From a checkpoint of a small image classifier: muon at rate 0.018.
Rows from block 9 of a small image classifier, named by matrix and row number. Rows with one number within an expert belong to one neuron, the router's apart. Each number is 500 + 40 x the weight over its row's rms, rounded and kept within 0 to 999. All counts start at 0. Numbers have three digits each.
After each expert's rows are labels from the 100 images, of 14848, where the router gives the expert most weight on average: "responds to" is what is common among them. Only what is clearly more common there than usual is listed. The data: rendered made-up planets.
# router: router (model.blocks.9.mlp.router.weight, 64x128, trained with AdamW), inputs 0-127
# up: expert up (model.blocks.9.mlp.up, 64x64x128), inputs 0-127
# down: expert down (model.blocks.9.mlp.down, 64x128x64, transposed), outputs 0-127

# expert 27
router.27:487472506472502516496554602567463548464484454556484522569598533478566492521511501489519492524559449488486479550439539481477500493469490473506515449476508545565471468421479480507451535574461529507410494485477476443455487495522470515472508488442462458505558456580548512479528503502563444565525525562514541516422527545441528510529548414444495535447471521495591485484480524484456458495500
up.0:536532543455525524551508518523530506544486543550474498479510480513542465501469507602509537518431516480515492507531481479520460524550416457500488475456509508538457481488490462535486509479485469539533459467560524556533488480418488560475512534576561527524361508473486490462457457460493489568453528530505419496486506442572431459484606447481511566569475533433542506449511508491464471444507
down.0:470473500498495493556511522511471513514479470589484500473589514508518454497505416507567484497504518491465595518536521502437514531414473551441522543621420506445452511419487527545570505469492428523448465476461548503493497495491554495570507486464482469469459503573527432508486489458539512518522521493522532545527470455414576453502468486512499537443456427461533514494512503552532509556499
up.1:491552572473487519550508473470523528513456506538475492559455485548456465468477504508441474548473514424513501425498450471485478473493504470516449552443520498535484488491566473449506582506506468533449506406538485467521543471477443494514534447509546526364468499521498551526510488506415538520515501525490518597487472541500429583582509534509548524593569558481525498471524450477482466499511
down.1:499488526512469487471506512438457489463433446535480508557503492497506427429491525469474488563485493468466519501503508566532486532456445593394566519458482529440462490434500551476480479530523542470488477515534467478527487493540549473533474494525523498511489419526555477465523510576562548577521453500484527537573498469524545373454546524540538540497508562495530497503513525513437392522532
responds to: crescent; lava world

# expert 3
router.3:499505512600445469512537465531495518524491518507485537473451508527451531426490535528489503490582463497498464473491460454517475436530378433534464471479537553448469566498473454402515478499526508509488465519565531476537521452444462553519493501542513511507551540487560435519455510520499472489530547483524484465542523493424581444427493503456429465486539460486450531552484571560520479459437
up.2:455533519507480600475394483524535497491538496530506487451504449488523494560586485522531529534519468490532471510485413543509495489494557441487512461527502531508588486463529477481446535492446490525462512507478521575527477467501358544548507512533498464515513560461483589524407464475483476516508477492466447505437540483537461540533497446528451541533495512491469554481412470480537519505586
down.2:547469467511574545558535535518592577480500500446511513492538500519495502537524460422436478471500535406500437524549460551494535522468485561496460475493475429504535486478476536579431510435489420517536502522407518517475500519539453532516526455504567420454480528557444514441439492543509510462427521467514503537462485473471539549547494510492555462486492489482561505490495571497471500571472
up.3:474527476464534464455481480494417480495520520525473483554596424512455560523501486498497520526499509506492491466483470493555497531412458545431461502503504580517405545527468501554499492523506547529526526505426550543466516529527516513545485579488435461528513520554490521578453512504513489438461508430485459506453593550470540511442454469562466514504609502494551477465559477484428456483486
down.3:449459528524504437486526543468506564522533457475491555510537474576523481570481489481486494541504489478441450422520547457482523495566439472530516401547494503476496545614465547502544495518547535547499497554463481426443534431514415532477526477439467536520474515501475522480531454539448528471490482599575479443502541516454488502511541493511455439542552455539457456522468500498538529461531
responds to: moons: three; ocean world

# expert 60
router.60:533496512481476487436457533513524516491547529496525494476449510528470567475500405527562538476529500504500461486465475487572537525489564566564416488514456518578500455558426543500524507518525497496524453579527589460482483523481514523515509530482519533535500514469540516522511468525553494553437461446479536456439480463449503419569527570520445595522477502437470556438503462545452440464478
up.2:450488559486483476526456466481557483521464545503526456579545485455522507504536466449435497487551635478452418432464503480441443459526537478516505553503457478513471466460507459487499525500532506520508457476415442487507496506487529470503457520528498550503447508517523524471489503337496508551489447562557553514562468534520572495458489547529515557555546485469522509532487540535506537514534
down.2:456563517466517536471493517443458518471515519474470571468470491489473442531550559537426562524559513422553500530547512481538577448469462516419504502513431531476490502498533531589541522504479464552505625484500488463525478539479502443447477554493557464488523506483496554472520514496453538502419504557471547493503463460451427565576448509467478429465481544484499520537480518457457516516466
up.3:483514457480471531468523526533474497438439504455600498560484483441470518547536444491478492487486474509487534536448521467459424508540479484526501489470516470509594538510537478542440465486470569589438529485573501474574539464465544462404497529510480465537497410482503457510459554528466503442521570573527549503558566468507441478526487490477540479467534452424511556493513517529475517552535
down.3:497436554446543522517571523543517517471542494468473546508462515472512391461522491495504513526437482498544486531530514474513418514474475542453459448499499523415494449496556527534453460629452489476512524456479466472527535466418453556480513444497540459556515527613454555480461463532446585452572542446551464511490527541486489494528455507471522537512481490503532494551541484512527501489520
responds to: moons: three; full

# expert 51
router.51:504502570515517518510507528497515489480485499478485608506480523447546430464509457568534459479576509485485484523508508460555489527449464506484441522517475539462524426482504518462446492492508538538428504469449499555506486414441439508562456518516544509476410463477446458570500494515534459528613435506552488488526462546563510481560478493524508461442495468536478522465454516482555476383544
up.0:521467580476480516484516574467515506524480464450525433510489468521489542464455542491536476422499537484465480577583516554523538593495519515538504527503438493479451523487496395521505462394494503506506492549566402472447523482486542517516533550563529451508452494519562462552419514502568517469552471484532473498560479472448487538499512460514598490469482527487418496511486481493473461531480
down.0:538478484434536479542508447506497455556434522549468462472525566511528611500488536491475550504534451528483502481484468485461499472466506436579548442537571521437544463500519544496554497445458448520485434536530515541477473540491430543551456520509474470498539546535420492465465481537525509488573522570415468493506493524558461459484496538539444553439516487466526587470503481430492546522469
up.1:438454538540497477522544478503460574436556491523540412477573537483600469456523461508446496502494531509511494531540502495448497494424493486478472448439521426550516472471471450508493524545533517493504473517503525543479515474485391470502548477544544488538497537533492426450526479515583505522508554432535473468522525562502465539462574559479457439495500559539574546519428502493446476457529
down.1:539456457472501487490521540456496527460496543409474482508458442515448537584489570509495507526480442481549512523544555507496520548467564504451442566523480520517497606571577524457537472544528453554459516458481448503535482458485573429487473473469509512487517426484493520455501482486482443489501471530580538513469467544524531560493476531510487476519482515475454581514450581466463447401500
responds to: moons: three; crescent

# expert 34
router.34:500486543469543514538531488481533472475485458536544546530514499429521518479513503538551418485535476475559508525551536521478536567497473503526478483504471473494415550470544507471448518462511520505429550522454566457580414427541511481478499599529480585472559569520539558483488431513515455426485449544505533460484502496454450522514521480506511531475528446433487487491558434542483440471583
up.0:506509524488596527508463465537465544599446447498490516576497505494509467453585494484481509567516462436499509480476417561515441486480528478511485494546525496435504450485461436450499497483479494462453489525513544488486490508552497480574427480515428441459512556491474468518578487563516460482544519483496563547595446497484552526525494478473465466477524490499598439479525482581503469571514
down.0:481466548508552549555520505494523452504466508461537542521518507519478473570535497418513528446551545515446465421466465536603464544471503495491494490515505446505488452482485508453485462543484488396466453406487491570523498469553558468439528566494494487543532406439572509475573484512479559471526533462536498485531501497476490526499482485434528493521457512566535523552517573470544424509543
up.1:439477487509509515431482458526501556505463509471459465467552600531584517483509482403487492433482482472538551544521492512579487551530494462528549492445479523533458536473458482498408512505538480482571506521515498535508550513578496515494466526524471535494480536523476509465475437545444489486483478471427541606466508413542512490501540517498463454470455481585484503474510514556437598512444
down.1:557518495502502471492449540427494518553490467508513562494469488526474511498531492437544562495422528522506499487549468458561493489487464484482502511452547566495524499587513498467492557493502432390535483508496526558450487511432537539528481463479498444487572548541413621508492506507519401491473520541531390507454482515565457448519488495515406508532467460532539519488477486502513529498547
responds to: crescent; moons: three; lava world

# expert 21
router.21:542534494488503554515483443523480534605499517476456450428538578490526555443525557466486479474506526576489512504516536447503551447557542493472482494493481501469499567500558511576484437581486507420520519465541497530549482526484505513526522612455489510533490511503548506551482497469542532557503569454490464455444533579523414461480494466502465494423527461523458477488430497506442489558464
up.0:514549562530489501470534520460502531503495424463507496519474527515546423502460498481520408538510428524539462484581462526527434579445444545514505520497461506428491482620480507570467547529517535531496463480449512502488503477517511601526480453474483474462577492485523566547500485507523435537499491466464509396476466462542489506537486430466476428504518480503473571495580496534554513507505
down.0:502523543476504523445529478473497479434473490524472459464579523510556580552496462485471493552528488598496496546470512480494492532451523440464510432485502490518550459472436453498520591404504525486632459459522415557516537468532484512509474526440514546472415476529497493493503527487460438538493436512524482521520415516521560530446508521538559530481513505493531499470521436495520540565542
up.1:549496467492450519547567482477491492530489422488491496505476536544488533543492489539515500482553476519457489446549574439509439517512558529483451498524469550518473441573607467519493462488478550503429522572347465491461501457524545540531488555480561469474452541480500501437494462437536526543466504444523505524513486560471441512502600523483431505498493523462466537532498468466460497529535
down.1:434556494453496535563461516529551514430535534532502482513539528531485502536433493503510490460467528522510486507512475474508529506491532486527481481558496465485535489431478501518509565489434594498495503559470522490578504441520442540536479531471535447518458518477524550459479449586403544547494481471546410414415551506469550553452475464519522463506512557501447495453437433573559528526493
responds to: moons: zero

# expert 11
router.11:528554466473521442416524481511565494439446568452490514540559463505491438483532472461475532425416544505495507505435475465567518508453490507480488477463443469482466508505526492484500500514522484548503503489531499434487564521491492507444503458549489591521432519475543504479489457543549582455503519502434473468472491557486499488426471485500507443400483453491547428495574497471413437557458
up.0:506476549528546497481509509493458536537545555443498476466545498507488473511550474540532466461530528517491509538500467529497485481387533490487390450475459554439453481513460535540438556556484410622436505488533536579478550545511541514544559486529612472476455530513457454456501505486543546485503534432533544525516519518468457487470517451485497462491522474534449490475517412458494505501507
down.0:488521464465514539509539491518520454470465459473424547564477478446554494482542511536479492550501480466509507517544533507487541538476472548487543498452484492510480497548552531456506484449433495470490479491434577564468466464497512490400516483459543481590476413489557541503503510508490580492525552502521469519479470513468506645502426513480418600478568498480510421489503526447532470526535
up.1:539440541534499521497439476541515499510536504386524523502462475457501547525565461549507413446449493477544488456487427488548451508509538562453477433528523456528490473563491504482420471535511511522527485524497532523505490502570412500573510430569526531476515459509456498528460480516562477581523428510474507461548494510546454509505466573527499466524463564460563473542538526486491547440436
down.1:484577488481488582568526480434456471529492532549501526549527531491532475495489455516472523497486470472547511512498529449533581486465486424601433457467491542447460526494551489403511518543478533460577456473531465490462487532523553540542509553462402556470527493453487509479571523539519497502470506375578525459481443481473506517471518469461507471497566506498512498458510563537464461481516
responds to: moons: three

# expert 56
router.56:449466509546488497503563585456556435446452584500505499490567515507540451453523556560431479513469487474466462531506530522455485476537519516471515461429477496555537534492446461493460510503527502491458504526545527528530538430504554410539497532445546550501522468625470509408497466423531470493476483523462483524505501431571484496466474554535479476519416505491554414505492500498477500495521
up.0:486518559547453496457504498593476505507524603513511535518442442533469456520455542559543511490502463473436440462500476572502501541499492574379509437493444395496494487539468521467472469508501539557543482498510481488548534490526515471525500541512445473501482526576424464552533520476456488454449508521409548509589479504520498512476464427503518477474525551531492512553482489505563457532521
down.0:439463534531542531406466456454511498547489475540591504501462479462486512465526510525558520485569501538489505512475479572517470529479514483513506544449560530455445476536491529448577502504545520531495505566535535503460412480515546504491439497412490401513464499548469525466450523568448580472523602464444507490479491430488480489451460503508550563505449486468453491577486470511534515508540
up.1:466477579456504567462556535479511466495482559496493529562499465451449526454565580486479496482582434482482490483561448498562557491510497452499509450476489466476481495543436545472487471541490485525465482431531487552464529553500558420523442522541442548470546487507537546449574526445539546484535524487528463467534463465531497510470526469431554578420506456470489515486488498580528488480434
down.1:481514533441513490494582558517460516575441492438486530499506504473491442499430524494488540556531475523523514546499451453509563470445524544497510521494392541542488482497464620508437521476447446499559435510436509552549482487471544523567476550545555495477483479483523512542485496483534489551460477486515550517427460481524542473509488505494399491514384492514486450521513557457479553539520
responds to: moons: zero; crescent; lava world

# expert 6
router.6:472511481458559522473477471536526429514473490460514426521554554541489481509486562449475467544414487474509465471459499463500448543481402575493484486525482510537493487508536574478518497526554545466570512504546532538519591543476415451535567527546432490473463579453501540531518505517524473453467535479476486532532520484465466524490450484526496535517468564545480576569436485457467452427551
up.0:459528517497526541489496531514462459522433503497495511472535575510473490537535544549519485492502506553433513500476588442518448503522508385510523488533455488537440458531478495556498512534503524505543500450479532475598507443499534531419474510470518520459503553508557516466471531425469496422509450578587479468455515554470461507431535537458484468454545575432511521485494481588546445491449
down.0:507480508483459495565540493517627554469500466450492453476460504468452526479424444542510518425469484438472537488516507525520532441511465527520492467454453514503542508510595424496432500495481440556467540496493471489524497461556456488506508475582497557542517562515576577501534476529446479579442498452500446502507489572515499458540459477518445552531459461516523589551513477493511505440513
up.1:366561475481517593534475523509502433434515518572460500549496494475544486536547500448495550480478571480466514504435529493523523567493450494574519552454526482476458492516532539478473521458521499526488476545534569477496477445514538494538503482493449550451518494474525519442526513503396559522472454368472550496480480465499474511485481488422435519471544511588526528519487503522521502485541
down.1:530452472520479525412542578409517476496481475511484541480537509424535529478430489565485495569493399459546536517467531515543569526451472528516485489528478474520467472481561517441526564474446481501490483520536497483567562489524481557503522531452468488511503510474492440515542508570532418481489473543506396516534539518503507523498559441517480398559483567532506534455451517499443526459518
responds to: crescent; moons: three; lava world

# expert 0
router.0:485497480489516512489474497528496533416501508490542489513516531385424511499516426484534492506479488469496556491566496570514501400549580555538512501462533487492474476499462520497504487584508495401558451517476493531473432519579468536469497503545479507409537528544509460564416465501534495424538478438511432562483484530466476474450489448396504484531484470524441519458470511505520493495492
up.0:542566543558442509462499398521432510504537489536577480461538471493545469476504541535474462503500472497456473485538467489498509517488545465552521538464479544559423505468480474523458545444565563452445594494505581500455535495552532492444472492558476551526431436479499512551585527510542449482523541571499481434515480510466411503489491514485509521467476476523435475484463527505490526555424
down.0:551472514499499404500436575601450470498449498616491581442488487503489511452467510578539485501508508516544494491463509452556476505404527534526486522497526482553515501377526512568465490500463523510512486485533464510440498539472503507494480431489451588480504465485460457478498475511516456538429518491499476509478499478529514516512550565427515567512485499527467508423527495550578548515484
up.1:489536612459519535517508452512511458525461494497528539538496571490518486508472483483444540549430447477505441499533497410469435435540558490502503474539473532505527450481460560499563539533480534476560469576460543527555429484523437519462487436475492523501438462473550519532461522548562465474552432476479507556448471531578520462468504537467436539459475458502558499546467521480529514571475
down.1:458479559490555563524513480480491506558406530484503505482457494508538467453567563450519548499491431519502523469529470518582441448469468462506504510423514494468512602528489476511473464492464489471457428499463497473535525512521464490503512467480475494600470510467424504539496512607526577513518471453470431478545446497489506509628505461486506559541518503511520519556548506472534525459428
responds to: crescent

# expert 42
router.42:464456480478540504506539501464502443540555509536509497541477483501471422460424469495412542543463533518469510416579453481466480494475493531568449476425506432484475453497477482564420541445538490462540525474509456418496458518518423527567469520543473512546532535472465513548500454472506420525517450490538486549548508533543535432523506477535517562428502538549524478539440487556507491487555
up.0:467456453506434501486466504526417483486482527515542495489484510530516538556506483520465549498525484509506547457449514443477544485438425591490509511504541448603516477575524516536490510493454500516501564483579499537490562461471516471471489546432492506497543566451475498482624426531505525510447520467461535527431516480523456502459524567456494496462406513470546457462513572468483476544567
down.0:544481414469577548552448512541541502481447528541545538622455528485500459514433536556588494523427466499530512502451522542459504517495485403513466522541478521473577492484484525435449499514496474511541514475526464445495474501491529545516523493459517448470448506466498508492502520508520538463435464609546501460549456524478488520406465520547488473541508574536534466478512517492486463450429
up.1:515505546468524474509491457485435471452518473537504533466475523487476480484517452494462538472532551490508546498567457481467469479562476424478473476531543407475538431540479473482494475539437464411519581545559440561408481540511517500469563535518479467515543582499496504484576532456492603526537502534487586491427434516537497538456527496500461515552508485505479474536522530477495564528422
down.1:555534501410472474536513497517542519543523513542470521442497435471531488489504444448492543567486627481490600546485499468522481516525508518526501472505515521440533496528468381515535491468484485509437500494486476503490515474579509459499499524491526479514433529439582435540472439539488464495508473528482447464507589579516520522453473462465523532493500503492482392505533447531494458580553
responds to: crescent; lava world

# expert 52
router.52:466550565501486464479441437489455501506546515543470502532500543521425484539487561521414544547527504540490522559439560507558451525475532446529443421588468562548464560482521466519487394494499484509576513431519509492508468452473480404486486460549486518455519439549511480458485450529489472474482442510521432486479482466560399485496464555502478481476480545527497449529520505474495511496504
up.0:492537510521446529595435512508499585572538512449579496447476507494590540443547590509462525556550465468506513480513494544478505517559477461504498531447500471514501474528491489490445469486507496519518514431504461499512500434499545501551476576510529477541524477540551518503513434426487486487447399546486509502466581448493485556478448458507405435446516549466504543512526457527447505456496
down.0:470572474471484508497516551480596526479525512484595512488535480559546560531543447534495479483550481508491482473491545535483541409430581479505525545372471541470535511490490490460451566491562477508481558505458496526441470487445465467497485491450477469446500484519528481523512474486528429496543442490508580602522430498514540476506430486441511531496506438528495507519520454554481524444536
up.1:519455509559584480443500426467524517553522527578473408499455510473516521499430489484558485490445457536518521556456499540529512495458512552522488502476552461521427546525477496444534485487433586430514510492442546541520591487476466471488502511516472508549531482543525508440398457436451522526579452490497523486514492488471499510502583453485482518471562514493501496532492580576497477499435
down.1:493526535498517467558559476483481525492513581505445512515545478433483424499522541499519510548569424518542586467448518471522452511541520492469516396553498507484407503524490436441502509428495430474455516451502440517497554517547502505547462495450493440465488516490568573465466485545488488501440536490499528568492457514456545535591479474482541446518430600499502541520499477519523497519484
responds to: moons: zero; crescent

# expert 54
router.54:458446493501463470516510492522474500515522442424491500418539468484469529518522540559465483537558490499482600502492533486475498473504532469524536429554419526489490537410481493510491574478608490540555439524496427516485528424572431534464512510506491559540459485459525445447547531508485569509529477470516562457458491533522546471486490549521473548524418494492485501562518466530591536487486
up.2:543510462535520560504452438541432493484536483519512515491473432538516542539513446493430513471519487459493417440444550497581459461528496451526464545506511484571516481507571552522439484547506509532480518463500522486485503546458529496463551567480490510576496424525526419479519542493419526499480585516509495535488514556490562488465471492453519396463555539541480489477438503442549537445562
down.2:475531473513469463571492454443470456514546512534536473551532596522467494530525527457525503518470508508532537546552496446499486481513573528559543537526524489497473424458493488493519442534476550452544485482357490475491447480474444426542451484535538515507481566500494459434558544480474545543529540519525500442435455520440525412475538500468489527475538499562496559493458529516511517401515
up.3:539491465505550466449527465531511530546434491442499537499520465483522500447532497496451540557432461417442451525557495615548475509492527491510424478528538510513456470540547496502420479457559524536518493610514454472609499507523482468517485511570459422486536565576506450477494490518461511519488522485550527459418490486460506462498445580504514456553508508496466488478441532529521492507508
down.3:453457419469469438539500450480538560537478481498465469499509439538610523515500515509481531548527462520563495466518478442493537494526526483443510467469470529523479446497534541516541537488499550512491466441548550493512510445517447475569537466405521524473486509458480598537561586441584439515512539537510510542458461408500504534524526488450448504511479553474469523463500440470453528542561
responds to: moons: three; crescent; lava world

# expert 31
router.31:501481501527451495548523569498517511512497483473523581491473433417406500565563479493475488518480487505505429475513514472451527472576536553473530528444524516506429532606422481488490447440495508486498533486455501511449498482487494488518493547472406501506450408467515496516536572532520535562483437459500452435456498493488498598476417499486507495524531540443576524519494503529532468445481
up.0:439456510513484483455481583530475511495477450497482520395468508517506468433505477447504488509449503443521434525491490544546445514469535440502562452540498508565472499525470543544508435532474508548405530479552500572529531424524506447480500529546480465504505496476594494557412482467561561452519518515452481525448529559525566484536554503510448485549511428539511517519505510570443530546508
down.0:462488513520526475542492512505495437490489540471442514475465528535430548546509540426558488530511478534471482479515471538574465491462516491484486421507444509492561408552537504426539580545480535541474535498502472450456517463387544539483495529462496483477571528500529498472497440509539464484493554477489514507517507485464381492516504451566503459423517541580607539434506527516514500523515
up.1:525478439528535470473513527430496414574453534492531531500466527441499510492451535532555607483504557519403536482538504556523488576516451470469467519554479503468502511493554539441559526466454508519526441518485483508459495457477551474472462529505514548481526472522542441454491542530499458462524495415454435497502505507479493586477530513425508458434423540458513495517567519529524582535552
down.1:479488497504503504540465465450526533416460517487472537522485473517476579492559541497545450507504489429454535451517551542440600482399511504488477492508519495519580451526502535455547487587558545473491532527552503523570510461495442543499531416563546444490530521505478530515493463509509520434415529540575501504481514453474489465436510472473506559446545466451454492541481543492450459455544
responds to: moons: three

# expert 8
router.8:522460506492528431415492484502547520516457561532514446426460527513492487491431512467545483489462484455520455473524465520501487500452525534467515449419531585444536510508505428524516475474548551530420522468495442453437534531434538445437532553485509503437453521503567488483494486496540513495543556525520502512550495525486508534571573503435479580402489483492506499519515607500526537482439
up.0:504493538500482541427544518453506517515526498463427505586500492522510478533486525468534558478548575451589560527503488447513500496493502494499487582540497501518491492449543482587558465538547551463515481461497467520498509419502473508377473447510509525599466518521535532469554423494533508484539472519533543492473468384455418499500547481481446446473541461473427537466494510505514493501476
down.0:476505510552504419488515456503473496562535477567566513447524495492474444547517457514489556502491446439554510537489550491505457490448520465504509485521566559481507522501470486484464532500559483460478553437538538505455533513521591511517391587548473453477416479447516496471473483541494519467505488455500556516505487473496544475512509537462445404491459533455503551487484575626535544470458
up.1:510516482551437447492516510484527515499521548404462494534400526525487441482468530532536553530523481563520411512471481484501521464490476545497589499496506469520459524469481529490497451509454584501585463504503586435469551486487560501455571484445528410491491492523507526521465514508448511487504615555461512502436469537475538540499549406459511476456476561522511556491489494454483545472511
down.1:519525512518493521502441467567520534471479493471549515487443488532412499494623508487513550458422588488544485576509496494511431469541511517526522510446468470525593460551460547455528497473526586468558454529512484455524484481526531521532530514523509486460426563430491545513498532505430557492478513444487565520478520407456422483490495499535544527478458497546449468480447476527547463478507
responds to: moons: three

# expert 61
router.61:515505532545535467573514526531464511465492604536400552468525519475485541504518492453539476565541496482443523520443481402484512475502469428455489476426557465469446476446446514511475535475434557470553474451383510501480480490437560472486520484496564539497540508405490423457498493428516465463531475566496511473468501492481509513495534494478482484571504535487507479519525423488467527519529
up.2:457497484484499503495476473524547474533600542480521530482513496487528533501593561520499528470441468511472495506468482438496451447523486498466529477538521464531430502512427554513566477484497432494471487507496513441514486504526458494549516546522424467431529579464539464546426504507438479571626581533543485524474486576533419472424493545536521517530490470479484508504456485515421566488499
down.2:526409533511499510532532484454498495509476482554522488433527502494553463467525517462455505425465424501485500477510504562540471536460481516461514478534527475442499478543430523494541484484419596443566449504487563517482487490456520471598461480487509554516534407548480531473622541440470503535458483527502516480519448484559530509517499527463534478538433490488442512474527523607531498559524
up.3:422567477556416499463506508478530548478614486505471511426489488517525549504490574518505539489515462490539480583495442506493473529495572563483519509454442493521552481448503556527467469496500440503583478502561514501500504528534473442514445467497540414516456536494544462432509523566515506531434495480515490548548486497460529441509425513452553495440552545497411507478550488509436519494465
down.3:444501502483518462521470507544471495553533464471499488494522527541544541470489578484558449464495536497415459525520537453499425528485400513523555518496459436554502467521435470520497523517538401478590445529500509533490475516501503502436494530519576515559501479429478548509487457529460523521499502490513491486503477573414488468542447488571428457502484506576580511568461498499445538574474
responds to: ocean world; full